A small image captioner, trained from scratch: decoder activation swiglu.
Rows from block 5 of the text decoder, named by matrix and row number. Rows with one number belong to one attention dimension. Each number is 128 + 24 x the weight over the matrix's rms, rounded and kept within 0 to 255. All counts start at 0.
# q: cross-attention query (decoder.blocks.5.cross_attn.q.weight, 192x192), inputs 0-191
# k: cross-attention key (decoder.blocks.5.cross_attn.k.weight, 192x192), inputs 0-191
q.107 [140  95 143 100 128 144 124 103 110 138 124 114 188 124 139 105 164 134 140 140 147  91 122  94 139 111 134 104 145 114 138 126 157 101 144 148  82 158 129 183 160 166 104 149  81 132  92 151 146 127 109  99 135 103 138 137 162  98 160 123 124 106 135 111 131 123 118 154 156 129 149 111 118 106 126 118 134 111 184 120 143 122 117 124 133 174 136 148 141 154 144 153 150 134 105 116 170 118 122  94  83 134 125 126  94 131 150 125 138  98 151 119 191 138 124 127 127 120 163 112 148  88 131 117 153 135 126 152 121 133 144 141 139 139 119 119  84 146 115 131 128 115 115 152 139 133 146  98  87 127 120 105 112 100 119 133 128 157 121 101 122 144 119 136 124  96 176 113 134  86 111 111  95 107 128 116 148 136 147 117 127 150 151 154 127 121 103 101  94 157 146 144]
q.108 [ 94 115 146 122 126 118  82 119 122  98 164 131 150 109  73 137 120 141 132 123 137 164 157 113 117 136 145 143 162  98 128 140 113 162  94 110 127 128 164 167 119 187 148 129  99 111 129  93 122  83 163  80 125 108 101 126 142  99 123 109 147 159 133 140 105 153 112  87 125 132  79 133  73 133 126 131 136 159 145 152 132 136 145 126  89 158  97 109 152 142 113 129 130 147 134  99 162 132 124 114 150 118 123 110 124 146 108 107 170 143 152 141  96 114 148 106 141  97 160 136 121 123 132 152 150 156 110 115 150 129  99 123  80 106  98 170 120 121 143 134 120 150 151 127 165 127 109 153 157 147 105 109 160 113 131 146 157 136 159 147 165 117 154 139 107 104 163 102 111 163 119 134 136 143  69 153 159  93 135  95 142 132  94 139 107 121 167 167 128 142 123 127]
q.109 [118 130 106 143 144 143 140 154 154 103 129 144 119 118 108 137 116 132 146 135 107 141 116 128 141 156 120 149 110 151 136 118 146 164 107 117 173 115 118 137 122 113 141 125 154 126 139 138 119 128 136 138 129 126 114 127 101 110  94 115 135 134 108 140 128 118 120 127  94 150 138 134 119 129 146 131 117 145 118 132 134 159 149 132 110 133 114 138 116 120 137 101 132 118 142 129 155 131 119 122 128 102 132 136 117 135 139 123 144 118 135 126  97 133 148 107 133 115 136 132 136 140 155 138 125 149 133 138 158 142  85 105 101 132 139 131 126 136 122 125 126 159 104 121 148 114 104 117 120 157 118 148 108 146 112 173 130 105 114 126 117 138 140  99 125 111 107 108 123 150 136 126 142 124 104 140 139 116 142 117 134 102 111 111  90 149 146 147 155  96 143  92]
q.110 [153 124 115 139 129 109 111 105  74 148  93 105 135 112 111 115 183 164 128 114 127 111 166  91 175  87 120 109 126 164 161 175 148 162 131 106 123 135  58 139 149 126  99 145 128  91 112 149 141  99  99 160 133 120 164 128 153 146 144 107  76 114 104 149 114 116 121 109 119 131 122  97 125 151 145  99 147 100  94 101  96 129 142 158 127 133 134 113 110 140 182 130 105  92 125  67 155  99 134 148 141  93 144 152 151  91 136 100  97 194 125 135  99 151 106 151  72 136 128 119 139  73 148 104 168 155 146 139 154  81 124  62 169 156 153 113 143 149 135 136 154 150 163 133 125 156 121 114 118 111 142 113 120 118 152 165 137 146 112 161  91  76 138  85 142  90 158 104 128 136 124 189 134 109 102 153 149 148 126 139 134 134 141 127 100 161 119 146 178  92 170 125]
q.111 [135 158 114 134 137 112 165 169 140 162 124 158  96 125 177 100 124 105  81 128 145 120 125 185 123  92 133 125 111 114 112 116 100 106 144 191 125 117 155   5  75  98 155 136 133 132 177 119 120 136  89 168 133 191  95 153 120 173 127 154 132 116 138 156 125 105 136 139 106  88 143 158 194 141  97 146 131 102  74  90  90 117  86 127 150 123 160 110  84 110 133 129 158 101 116 154  71 112 124 140 165 185 116 117 177  94  97 106 116 114 111  99 151 145 122 213 124 116  55 119 161 147 101 115 115  66 105 134  81 151 202 155 145 138 122 117 134  85 142 130 144 129 110 129  78 112 171 129 126  67 131 144 127 148 139  65 106 110 137 121 157 147  66 149 119 159  57 134 156 126 105 122 192 109 151  69 122  93  60 192  99 123  92 149 201 121 102  74 137 154 130 132]
q.112 [122 134 104 150 113 105  92  93  90 129 106 116 144 132 117 136 143 158 135 145 165 179 130 123 161  97 103 124 161 126 164 157 124 155 131 120 153 129  96 137 145 121 134 128 125  92 101 128 118  94 118 137 114 101 166 119 176 132 117  95 104 122 123 136 107 153 130  71 137 133 114 109 111 149 157 116 143 119 127 121 128 134 157 151 126 128 166 135 157 142 145 108 101 111 122  82 153 102 129 130 139 104  77 113 137 103 152 134 130 143 140 104  98 130 124 121 115 123  96 142  99  81 156 161 125 142 124 111 127  94 123  90 154 146 126 124 154 159 141 114 155 160 117 138 143 132  87 160 157 111 123 117 144 101 172 150 151 154 144 150 132 102 171 113 130 106 156 128 113 129 118 162 131 122 104 141 150 142 135 100 132  84 127 112  83 162 165 161 161 101 131 160]
q.113 [110 137 113 141 103  98 143 111 101 147 107 106  92 123 105 140 144 160 148 127 104 130 153 131 145 144  86 119 139 144 141 163 120 127 112  96 110 133  81 142 141 138 102 114 160 127 118 157 105 115 145 138 112 119 146 114 119 145 101 113  96 118 103 103 149 163 132  96 116 139 106 120 127 148 143 123 112 129 109 134 141 126 168 132 165  84 144 124 127 159 124 128  94  88 159 113 135 154 141 176 131  68 139 124 162 140 158 128 132 175 122 140  78 125  80 109 107 171 109 147 130 106 142 152 123 136 144 131  88  91 127  88 132 119 155 153 150 174  95 119 125 145 125 100 143 163 100 151 149 145 151 140 123 118 161 168 139 124  90 132 118 115 143 135 130 153 145 144 120 134 161 157  97 142 136 135 118 183 130 111 171 118 161 107 105 124 143 161 183  64 128 131]
q.114 [142 146 122 109 118 104 133 136 136 174 112 141 143 146 141 104 139 135 115 149 145 108 116 152 113 138 120  99 148 105 140 160 137  99 151 176  71 139 145  84 120 146 115 144  94 133 137 132 112 108 104 139 108 130 125 171 144 135 155 130 141 107 132 125 119 112 125 136 127 125 137 126 167 115  92 135 119 124 150 119 114 108  93 120 167 157 150 137 117 151 129 127 139 110 122 140 128 121 132 101 139 143 124 125 140 115 118 120 145  96 120 110 168 156 122 166 147 102  99 123 161 143 101 109 127  94  85 145  94 127 194 123 138 128 108 137  76 122 122 134 138 140 120 126 102 112 179 124 111 141 101  93 120 120 143  97 143 143 121  95 160 154 102 163 124 135 113 140 129  97 106 127 121  99 150  84 132 120 110 144 105 126 133 136 170 121 121 100 118 138 149 153]
q.115 [104 178 138 123 123  87 131 126 140 141 117 129 145 127 117  87  85 129  95 112 202 154  89 172  52 167 153 155 164 132 118 117  98 162 130 164 148 131 178  92 127 133 140 109  99 153 157 100 107 118 126  91 156 171  85 165 209 138 188 162 155 150 136 161  80 131 134 110 157 117 132 138 127  89  93 184 146 128 124 122 104 117  78 138  67 151 141  93 172 123 121  96 150 153 104 177 127 129 132 137 185 204 112  90 172  96 104 162 142  93 128  71 135 118 144 148 169  53  89  81  88 172  97 131 114  92  99  72 109 183 154 150 126 102  88 137 166  71 165  78 125 136 113 134 139 108 174 166 115 102  95 127 180 111 117  62 187  89 182 102 163 111 109 177 134 110 119 156 105 127  74 118 186 133 116 113 136  75 107 143  73 117  45  99 192 143 150 103  31 179 104 164]
q.116 [153 120 129  91 125 161 113 110 131 136 122 126 156 107 112 103 144 140 106 118 141  89 129  87 109 128 171 119 133 135 116 125 158 134 151 141 119 148 138 156 150 152 112 153  91 116 132 124 148 110 115 105 159 135 119 147 159 109 181 143 118 118 142 107  95 115 128 155 154 144 156 107 118  94 119 137 144 129 156 120 141 129  78 115  86 168 117 118 129 134 131 163 166 150  96 118 145 110 135 100 106 150 165 149 129 128 115 129 121 109 122 130 153 133 128 123 126 114 173  95 138 138 120  86 154 119 113 139 181 128 128 126 118 151 118 158 101 100 146 127 128 105 147 121 136 121 180 101  72 110 111 117 142 113 116 115 158 109 139 113 136 108 100 121 127 112 143 111 120 112  87 131 116 134 126 123 135 103 140 140 109 166 107 120 155 129 108  94  88 195 154 137]
q.117 [142 148 124 146 110 100 137 103 102 149 117  87  88 161 159 135 117 141 133 123 161 132 100 154 112 143 110 136 118 148 139 128 115  96 154  93 112 120  98 123 150 100 108 118 172 177 100 176 127 193 108 123 124 132 142 123 146 170 134 140 106 117 124 121 140 141 143 157 158 117 118 118 147 151 113 139 149  97 121 113 106 106 119 158 128  75 158 118 139 131 134 104 103 115 136 145  84 134 145 169 137 153 141 112 153 101 138 143 107 139 131 123 129  93 102 127 119 159  88 138  85 127  99 146  86 109 167  89  96 146 135 155 171 108 140 108 181 123 109 105 101  91 104 131 126 151 116 145 139 108 123 148 138 129 136 104 126 128 122 137 117  97 118 139 167 150 133 175 121 117 142 113 120 141 171 128  85 149 128 123 125 158 163 125 141 142 130 112 113  94 110 135]
q.118 [119  91 149 123 139 182 131 143 170  80 180 143 142 152 154 160  97  84 150 106  90 128 131 112 112 116 133 140 124  89  97  80 119 100 113 128 129 115 187 148 112 136 161 126 125 134 135  91 129 150 178 112 112 136 118 108  56  98  88 144 161 156 155 100 174 131 132 148 139 114 131 162 121 115 145 111 100 151 171 151 168 134 145  93 143 111  80 140 134 126  97 152 127 153 131 154 109 164 136 138  90 125 134 118  81 179 108 135 132 101 139 147 160  99 141 111 139 165 181 133 140 164 117 148 116 127 129 125 107 129 115 170  89 110 126 116  98 131 101 148  90  85 132 127 138 111 108 101 126 145 131 150 114 148 100 120  73 118 107 105 130 182 134 151 100 166 100 130 138 123 139  82 112 151 151 137  98 147 129 123 144 134 142 131 152  63  99 144 110 159 111 125]
q.119 [149 177 127 139 126  75 140 126 103 179 108 119 111 120 163 111 158 133 108 132 168 111 127 181 127 122 120 108 107 136 151 151 117 114 133 166  91 120 124  68 113 119 121 135 123 153 126 159 131 125  58 153 126 148 131 169 160 162 160 122 131 105 107 172 114 113 121 140 117 109 122 128 175 143  79 151 142 110  83  74  66 105  94 141 145 147 182 109  94 117 144 116 155 109 131 138  88  87 112 116 176 168 105 113 180  76 124 107 120 135 117 112 128 152 134 187 132  87  69 121 137 124  91 106 149  94 110 136  98 166 196 145 170 125 110 120 138 102 137 141 158 145 131 145  78 130 161 133 141 105 106 108 114 131 138  74 150 138 144 138 145 111  91 150 136 112 107 119 135 110 117 143 179  99 126  73 148  95  90 159  87 123 115 138 162 155 127  93 133 109 128 130]
q.120 [117 131 102 124 123 119 136 121 117 143 119 125 160 120 127  88 153 141 128 145 145 138 116 151 136 124 135 110 171 106 146 146 137 134 145 176 116 174 135 132 138 133  93 127  97 119 119 131 105 104 124 107 133 113 129 143 186 112 137 112 122 107 126 132 107 117 125 109 125 131 149 127 124  99 129 123 139 114 154 128 135 126 142 144 128 176 171 129 132 168 140 113 123 130 120 123 165 121 115 128 142 149  76 127 124 107 138 149 158 103 139  88 153 164 120 138 131  74  95 106 149 103 146 134 137 104 103 129  96 140 152 118 150 126 111 118 123 128 124  99 156 158  78 164 132 119 139 121 132 114 131 114 134 104 129 116 164 148 142 108 131 151 149 143 126  82 152 118 126  91 102 138 126 106 119 112 145 132 127 113 127 111 126 143 130 150 121 118 127 139 138 167]
q.121 [117 103 131 127 163 162 127 154 149  96 143 154 123 100 106 142 122 117 134 122  84 119 153 100 162 125 131 132 105 131 115 109 152 157 102 134 149 108 132 136 114 127 154 140 132 100 144 124 139  95 142 158 125 121 118 126  73  99  86 121 129 132 116 125 131 112 101 125  84 148 132 133 116 138 154 121 108 155 112 132 139 161 139 112 147 136  84 140 101 106 136 140 136 124 140 103 147 119 115 117  97  81 131 141 103 152 132 105 125 128 132 149 113 131 144 122 117 138 183 140 167 117 164 120 164 162 129 164 169 112 101 116  93 147 145 136 100 143 137 164 147 143 154 114 128 120 114 100 123 151 138 130  98 148 118 177 105 127 117 136 122 160 141  87 101 121 115  82 140 151 132 125 127 122  91 141 154 125 136 135 138 111 132 130  96 110 124 146 160 118 145  85]
q.122 [142 135 135 135 115 139 169 117 141 133 136 117 121 171 189 145 124 105 145 132 121  99  91 149 106 147 119 113  98 104 133 110 127  42 152 126  97 128 146 110 125 115 118 123 156 181 106 137 142 192 125 126 111 138 141 123  97 134 134 144 142 127 151  99 187 147 149 193 132 116 124 143 166 132 109 130 117 118 143 137 130  98 123 103 162 104 157 146 115 113 110 127 131 131 133 172  80 148 124 157 104 148 141 124 106 142 129 141 121 104 117 141 180 118 125 119 145 169 120 143 118 167  93 130  92  87 152 132  76 159 148 195 147 115 133 108 115 129  68 146 108  81 102 130 117 125 119 114 128 142 135 131  98 151 111  89  89 135 106 104 122 163 104 172 154 183  95 176 137  98 156  83  91 123 199  94  90 171 125 130 138 142 181 133 151 107 110  91 103 122  99 114]
q.123 [125 134 140 121 107 110 100 124 116 149 126 131 144 146 137 126 119 123 117 138 159 149 115 136 103 124 128 111 160  90 138 158 104 111 129 153  82 134 156 108 111 155 125 132  97 124 130  97 128  99 131 115 105 130 151 147 160 146 162 122 134 108 141 122 121 148 130  97 164  97  87 133 113 129 103 138 130 128 138 133 124 116 109 109 150 132 154 132 144 151 110 144 119 129 109 123 106 134 144 124 140 140 123 119 143 132 118 140 151 119 132 116 147 125 116 138 156 128 105 140 116 127 111 131 110 111  91 115  98 109 170 126 128 132 111 166 110 108 134 126 134 112 141 117 112 138 155 149 148 115 123  88 165 108 154  95 141 133 144 126 155 135 132 159 125 153 141 160 130 122 117 152 122 119 156 117 112 123 120 119 104 129 118 130 155 127 145 140 114 152 112 161]
q.124 [124  97 138 120 116 150 103 106 128 103 150 114 119 129  93 164 140 139 178 128  75 131 145  86 152 141 108 126 137 110 131 137 152 132 101  68 128 134 107 224 147 164 117 111 138 118  75 131 135 126 174  95  91  66 144  84  96  86  86  89 136 139 122  83 169 151 119 118 125 148  95 113  78 141 161  98 118 157 165 173 170 143 179 122 126 118  72 156 141 141 108 146 100 129 150 101 171 152 128 117  95  64 161 144  80 169 161 136 147 154 159 176 105 122 125  45 132 164 197 158 117 119 154 139 129 178 167 134 156 103  72 110  96 119 137 153  92 182  97 143  99 136 145  96 175 142  80 114 137 192 142 125 119 129 126 197 117 147  79 141 105 141 183 117 121 133 167 126 110 130 177 129  55 153 117 178 127 165 177  80 173 139 173 117  64 107 157 188 155  83 136 109]
k.107 [137 146 158 118  87 128 103 121 129 120 141 134 150 130 153 136 168  96 127 114 123 130 130 101 126 102 128 114 107 120 150 133 111 123 152 140 152 144 138 105 118 147 138 102 167 140 131 142  81 144 120 118 166 161 132 138 118 164 136 106 126 125 140 112 117 116 104 137 146 171 173 109 145 126 109 103  84 105 103  93 134 137 121 123 116 146  92 124  73 124 107 145 151 159 115 169 136 132 137 148 131 152 150 110 109 110 119 130 119 118 134 113  92 163 151 132 106 135  90 121 120  84 143 137 101 102 137 166 124 161 161 100  96 114 103 170  90 107  97 153 123  99 142 151 138 129  93 144 174 135 164 136 107 119 155 101 122  88 205 119 117 125 115 160 131 146 132 122 150  89 150 119 124 148 143 122 144 123 154 116 114 123 146 119 104 146 151 158  99 102 115  85]
k.108 [145 130 126 151 116 139 131 140 158 151  76 121 121 128 132 148 160  70 133 123 158 133  98  84 159 107 171 107 139 142 150 133 101 104 101 124 145 109 144 106 112 117 178 136 130 122 134 117 127 161 148 145 153 141 115 164 123 130 117 116 115 113 127 100 145 121 128 107 145 162 120 123  93 147 143 129  98 144 127 134 146 157 167 122 111 143 113 151 119 115 150 121 109 118 118 113 118 138  93 128 141 164 165 138 115 141 132 120 134 176 120  78 128 126 133 121  82 134 129 139 127 114 106 126 138  82  98 121 121 115 146 109 145  76 112 150 128 101 157 105 155  78 182 143 131 130 146 140 144 144 110 128 161 133 166 119 130 123 157 137 122 104 134 139 135 107 146 125 143 138 130  62 119 118 100 113 111 134 133 179 122 150 130 109 143 166 105 120 133 119 108  96]
k.109 [137 124 155 154 141 104  94 123 141 123 136 124 163 117 123 143 131 140 138 162 164 125 134 135 129 138 167 140 154 115 149 148 110 114 113 135 127 132  99 135 138 126 115 126  95 131 129 120 133 113 135 157 115 105 110 143 126 140 102 123 141 155 106 100 111 142 143 160  81 121 107 125 130 118 155  89 133 139 160 119 110 135 142 115 116 134 116 143 127 109 109 121 141  91 146 130 129 159 133 145 150 146 108  85 125 141 112 134 118 123 112 102 166 111 132 117 118 137 124 145 103  99 107 123 152 115 116 112 104 112 143 141 169 111 116 110 111 144 110 124 149 126 137 129 140 143 115 150 125 109 137 121 135 129  73 120 122 123 109 150 151 138 120 133 116 110 151 147 144 146 134 101 130 126 100 127 116 149 115 141  97 109 118  99 119 112 129 143 150 140 105 150]
k.110 [151 136  81 133  83 130 145 137 109  97 148 118 117 153 122 102 112  98 139  99 105 145 153 179 136 153  91 118 138 159  81 105 148 126 131 144 180 114 136 141 137 138 108 145 116 129 127 116 146  94 127 139 120  99 170 132 140 109 161 165 132  91 147 121 132 146 178  83 154 115 104 151 107 104 115 131 135 173 130 137 123 118 140 108 162 125 166 132 147  99 130 128  85  67 101  92 135  97 120 124  94 125  97 177 150 116 131 128 127 124 130 133 101  84 105 108 169 132 177 103 176 162 186 132 113 140 160 115 133  99  86 117 106 131 121 105 156 114 169  99 153 160 110 130 112 107 181  81  98 125  98 122 134 123 143 109 145 172 113 114 127 137 146  92 144 134 106 139 129 122 160 127 151  98 110 116  86 108  94 155 134 163 130 141 154 154 148 106 164 148 153 152]
k.111 [115 134 125 150 160 143 166 128  77 117 151 119 123 139 115  97  80 197 140 106 111 123 130 143 118 174 103 139 112 125 111 111 175 175 157 109 116 157 151 154 135 114 104 134 112 136 130 169 164 133 110 108  70 118 133 125 132 147 124 153 123 146 134 157 149 120  96 130 113 103 132 109 144 137 131 148 162 133 150 173 136 116 104 126 138 101 137  85 119 143  94 141 137 129 100 125 128 125 150  89 106  68 114 130 121 134 167 118 135 103 166 154 125 128 107 134 138 128 123 107 131 179 113 122 131 166 132 107 140 114 104 146 113 169 148  90 178 145  85 143 107 158 107  77 118 127 155 125 108 125 127 124 102 119  98 173 122 131  96 106 156 156 105 102 143 133 113 162  91 140 111 176 135 111 154 136 169 138 117  73 144 132 109 152 100 114 115 116 147 121 164 168]
k.112 [159 129 118 173  82 146 112 172 117 121 114 104 121 128 106 107 128  86 107 134 149 129 119 128 139 172 148 121 137 149 108  80 105 109  95 104 142 115 157 134 132 142 100 154  74 124 126 121 133 157 139 109 143  98 139 155 138 136 132 127 151  76 110  96 140 106 160 107 151 141 100 133 134 162 139 121 115 169 144 123 129 114 152 124 122 125 110 119 106 115 138 162 118  78 131 107 123 128 130 130 110 145 141 129 120 169 131 125 140 147 117 104  98 123 108 109 134 138 162 135 151 151 139 123 162 111 147 104 125 101 119 124 117 102 104 112 138 145 154  86 138 105 159 149 132 130 158 129 137  96 116 117 116 109 148 123 119 142 142 130 133 150 138  94 146 136 148 162 152 125 156  86 123  90  94 119 110 115 106 153 138 153 146 108 125 171 128 120 173 140 137 131]
k.113 [143 132  96 108 130  95 102 162 119 113 153 119 121 140 137 146 104 113 105 136 131 133 152 162 138 119 107 147 141 138  66 127 126  94 104 144 151 138 107 126 176 140 127  88 142  94 140  89 113 106 123 127 126 110 157 113 153 107 126 155 137 101 107  84 111 131 164 127 157 129 121 147 108 130 119 124 142 157 153 109 109 110 115 130 140 118 173 147 132 132 139 129 146 128 134 136 109 108 134 146 114 147 124 132 137 123  91 146 130 105 116 146 162 120 128 143 172  97 154 128 149 114 154 126 157 132 147 120 122 138 102 117 133 124 141 113 119 115 146 116 142 146  93 149  94 127 137  97 127 137 168 127 107 112 146 119 114 138 121 134 129 112 160 123  93 141 143 120 162 137 141 128 133 114 117 161  87 115 144 147 127 133 151 132 155 134 136 130 143 129 127 148]
k.114 [145 107 131 120 188 121 166 192  94  73 156 171 130 132 174 151 177 119 130  95 115  92 155 127 152 158  66 153 121  98  96 119 153 140 138 200 173 179 152 127 211 152 124  40 129  80 133 163 119 127 134 122 102 153 159 129 125 130 114 137 131 158 127 109 137  90  56 155 181 146 162  94 142 139 108 103 128  98 103 113 111 112  25 167 104 169 150  67  51 120  87 142 181 178 118 188 153 135 118 139  95 136  95 128 122 146  87 172  90  96 175 115 103 159 136 154 126 120 116  71 103 106 138 144 160 103 154 165 100 189 187  93  93 142 149 144 118  96  63 186  70 113  99 164 127 103  41  85 162 164 204 124  21 116 187 129  77  55 162 106 158 150 104 136 127 170  95 126 163 129  78 139 114  72 177 143 152 125 161  94  83 115 153 134  50 164  94 163 144 100 153 195]
k.115 [152 136 152 162 124 160 173 132 101 120 101 181 146 129 123  91 103 169 134 128 119 121 111  89 127 163 134 127 115 150  96 132 140 137 126 110 123 113 158 141 108 141  97 135 117 157 117 137 185 136 128 120 120 135 114 170 105 142 136 122 133 190 129 167 149 114  76 134 160 130 134  98 141 142 144 138 149 157 124 179 123 144  77 133 105 144 107 107  92 129 116 136 118 138 128 110 192 178 101  82 125  94 119 145 136 138 151 121 141 121 144 116  73 139 152 113 105 149  94 126 119 123 105 137 126 132 142 144 118 124 129 137 109 122 136 127 150 142  75 134 107  71 171 107 154 134 110 152 109 102 102 133  81 140 131 210 151 142  93 108 153 148 138  98 154 124 129 152  59 114  84 155 104  85 131  79 169 136 135 108 136 115 126 124  68 135  96 115 145 134 120 154]
k.116 [119 146 146 113 128 136 145 108 111 121 142 157 146 148 134 116 131 103 180  99 101 143 124 128 128 123  90 120 118 110 110 173 161 137 164 174 167 134 147 107 109 124 149 101 148 157 122 147 144  90 109 154 124 148 130 151 106 139 146 148  93 162 163 150 139 144  88 139 152 147 154 127 146 102 125 112 136 111 104 153 130 151  95 128 121 173 123 133 108 111 119  79 107 147  93 119 163 160  80 124 161 156  96 142 168  68 146 152 123 129 155  99  92 119 152 109  77 136  71  82 103  96 148 119  82 107 124 162 109 133 161 111 113 130 153 166 130  89  67 147 145 117 147 125 131  95 113 126 112 138 131 142 101 155 139 128 172 132 142 125 132 146 113 140 144 124 101 118 108 119 115 135 149 110 162  78 151 136 147 132  95 124 125 136 106 149 151 139 112 115 131 152]
k.117 [137 126 119  86 111 141 140 118 145 117 128 169 153 109 123 116  92 166 112 126  83 140 144 141 126 143 123 134 131 159  94 120 138 100 119 123 108 109 117 145 135 152  90 154 154 128 109  83 140  93 124 115 162 104 139 105 150 124 165 130 147 128 120 158 115 129 141 118 167  94 117 128 125 112 125 133 140 170 101  99  89 108  79 127 153 124 150 131 148 144 133 134 113 138 163 137 185 104 145 126 121  87 121 150 125 117 117 137 125 101  96 180 102 120 146 116 175 124 155 140 163 133 159 136 111 165 166 142 129 142  98 153 124 166 141  98 100 154 138 135  98 141 108 117 136 146 106 121 111  83 126 133 112 124 128 166 168 145 109 119  98 117 167 104 126 145 132 111  87  93 128 197 120 140 110 123 101 100 126 113 162  94 152 111 139 113 133 109 118 159 130 120]
k.118 [ 73 126 144  91 167 102  95  99 153 180 117  99  93 141 139 154 135 129 116 145 137  95 111 111 109  62 137 130 104  90 177 151 115 130 115  96  72 144 104 101 108 105 179 116 163 137 133 146  97 164 120 101 152 161  97 105 131 132  92  94 104 119 118 138 117 113 130 149  96 143 149 109 129 145 112 168 133  80 137 128 161 132 174 136 127  92 113 151 138 171 154 143 149 179 110 147  80 120 155 119 147 128 181 120 119 140 124  99 148 142 118 135 180 171 146 161 111  97  97 146 104 130  98 120 112 129  88 120 150 150 132 137 125 123 145 178 134 115 139 133 119 120 115 128 110 142 131 159 126 181 148 127 180 121 130 105 110  89 162 136 109  97 122 180 103 127 147  94 134 133 135 116 109 172 137 162 153 141 166 109 144 150 123 147 159 108 138 133  69 121 103  67]
k.119 [153 132 101 161 142 142 196 164  87  94 138 128 127 136 136 115 141 159 144  89 115 154 133 155 153 174  84 120 143 147  78 107 172 147 168 148 157 142 151 152 167 114 109 115 124  91 136 136 141 111 138 148  79 122 155 130 137 130 144 180 121 134 159 119 155 110  95 111 153 111 133 123 108 130 112 118 120 133 111 138 126 124  94 128 136 140 157  63 108  87 104 122 125 125 121 133 138 110 130 135 109 112  90 137 136 102 139 155  96 118 160 142 101  99  89 121 149 149 167  76 142 164 137 152 153 155 156 133 142 129 101 119 131 147 138  78 142 111 111 151  92 180 100 109 132 118 115  76 132 132 145 122  74 126 150 150 114 129  99  95 146 142 112  85 146 128  79 126 121 147  91 169 132  97 143 139 108 107 131 118 121 124 138 128  91 131  97 118 170 112 163 176]
k.120 [159 139 154 206 125 142 122 150 104  87 131 151 164 109 124 119 154 133 106 136 153 103 131 115 120 145 127 118 121 145 141  98 101 140 146 111 147 139 158 140 135 164  80 111 100 120 128 147 103 178 128  98 120 142 131 154 113 145 117 117 160 129 102 105 124 111 101 144 135 158 156  95 146 146 111 103 102 132 132 124 125 128  98 118  80 146 103  89  58 110  75 170 165 119 129 159 136 158 135 122  99 128 122  88 104 162 114 137 128  97 141 106  77 148 128 127 115 142 113 152 122 115 123 138 148 113 142 139 117 139 150 116 121 115  97 143 127 141  69 151 105  93 135 151 156 142 111 147 166 114 146 133  73 118 137 146  87 100 151 107 167 171 108 128 163 151 157 174 147 100 110 126 106  90 124 136 160 146 109  95 111 123 136 120  49 136  96 176 137 127 144 130]
k.121 [106 119 132 142 154 101  98 119 134 155 144  83 125 128 116 149 154 103 129 149 165 123 124 129 119 121 137 135 137  97 164 137 126 137 120 126 116 140 110 122 121  99 150 118 113 126 135 138 115 135 123 146 104 129 119 124 130 116  95 132 115 108 119 106 120 147 140 158  74 127 124 131 144 119 133 121 135 105 161 125 139 137 186 133 123 114 115 142 150 128 128 117 129 121 115 112  73 129 142 149 144 164 153 104 127 141 124 133 120 142 130 105 189 119 104 145 117 118 115 125 103 130 116 111 138 109  97 105 125 111 144 131 148 103 120 130 130 119 150 115 157 142 124 135 111 135 141 126 131 148 137 120 164 129 100  82  97 130 132 146 138 126  98 148 116 112 137 121 167 166 150  75 142 139 125 150 130 141 129 143 111 146 102 139 151 110 128 141 120 120 106 129]
k.122 [111 118 130  70 147 100  92 112 164 103 142 155 125  94 174 163 102 173  86 130  93 116 148 124  97  65 109 178 132 125 168 137 118  94 132 139 105 154  95 119 146 150 129  93 190 112 132 109  71 124 122 105 160 159 117  62 140 126 131  96 146 148  88 140  91 122 128 143 135 123 129 131 147 121 100 135  87  91 103  57 122  78  85 120 163 111 162 140 142 161 130 157 188 178 194 191 134  85 165 131 125  93 165 143  80 119 110 130 139  91  91 193 165 168 170 189 166  78 131 161 151  80 133 130 124 137 150 161 130 182 123 127 109 172 117 100  77 146 137 175  88 154  88 122 101 154  71 123 153 113 171 158 112 123 109 137 119  84 148 129  96  97 143 172 115 157 156  98 126  93 143 189 101 188 143 185 120 116 153  97 133  83 154 111 148  97 149 142  78 144 128  78]
k.123 [123 109  76 136 131 170 198 157 106 149 102 125  85 153 134 121 160  93 121  88 106 110 116 105 147 130  84 101 111 131 110  87 146 145 128 130 151 118 164 134 165 140 158 125 140 108 130 148 154 167 131  99 137 150 152 129 131 103 130 128 118  80 140 143 160  82  99  84 185 152 148 109 116 183 113 176 121 104  97 144 178 136 129 170 119 126 141 106 108 146 129 140 117 171 107 115 107  99 112 110  89 118 144 174 122 146 146 118 124 162 167 133  77 170 119 125 132 124 151 102 151 179 143 131 130 130 129 127 170 138 120  99  95 131 159 150 170  96 148 120 103  98 118 143 127  99 141  86 127 182 110  97 115 127 216 128 106 104 148 100 122 101 127 112 126 160 103 109 129 123  75 112 124  98 160 132 137 101 151 126 152 176 151 160 115 178  71  94 151 115 163 124]
k.124 [133 126 125  89 117 108  88 131 174 143 115 130 129 131 140 165 167  71 121 146 139 135 130 125 152  83 151 123 147 123 152 143  84  85 101 143 128 117  97  98 126 122 167 118 135 109 133  95  92 128 143 148 164 130 128 115 141 113 128 111 126 103 122  93 108 129 170 128 132 146 116 152 110 119 135 113 103 119 114  83 130 140 167 128 135 146 134 160 145 118 154 112 118 129 144 136  96 112 121 167 146 176 146 122 128 115 101 140 125 150  92 116 158 126 150 131 127 114 147 135 133 102 140 128 131  98 117 127 125 140 152 118 153 100 114 138  90 107 185 125 153 123 127 166 128 134 123 119 140 138 141 138 171 136 147  62 129 127 152 149  97  98 142 154  91 118 142  98 181 129 150  83 128 162 116 139  80 117 141 178 114 126 141 119 182 137 139 146 122 123 106  96]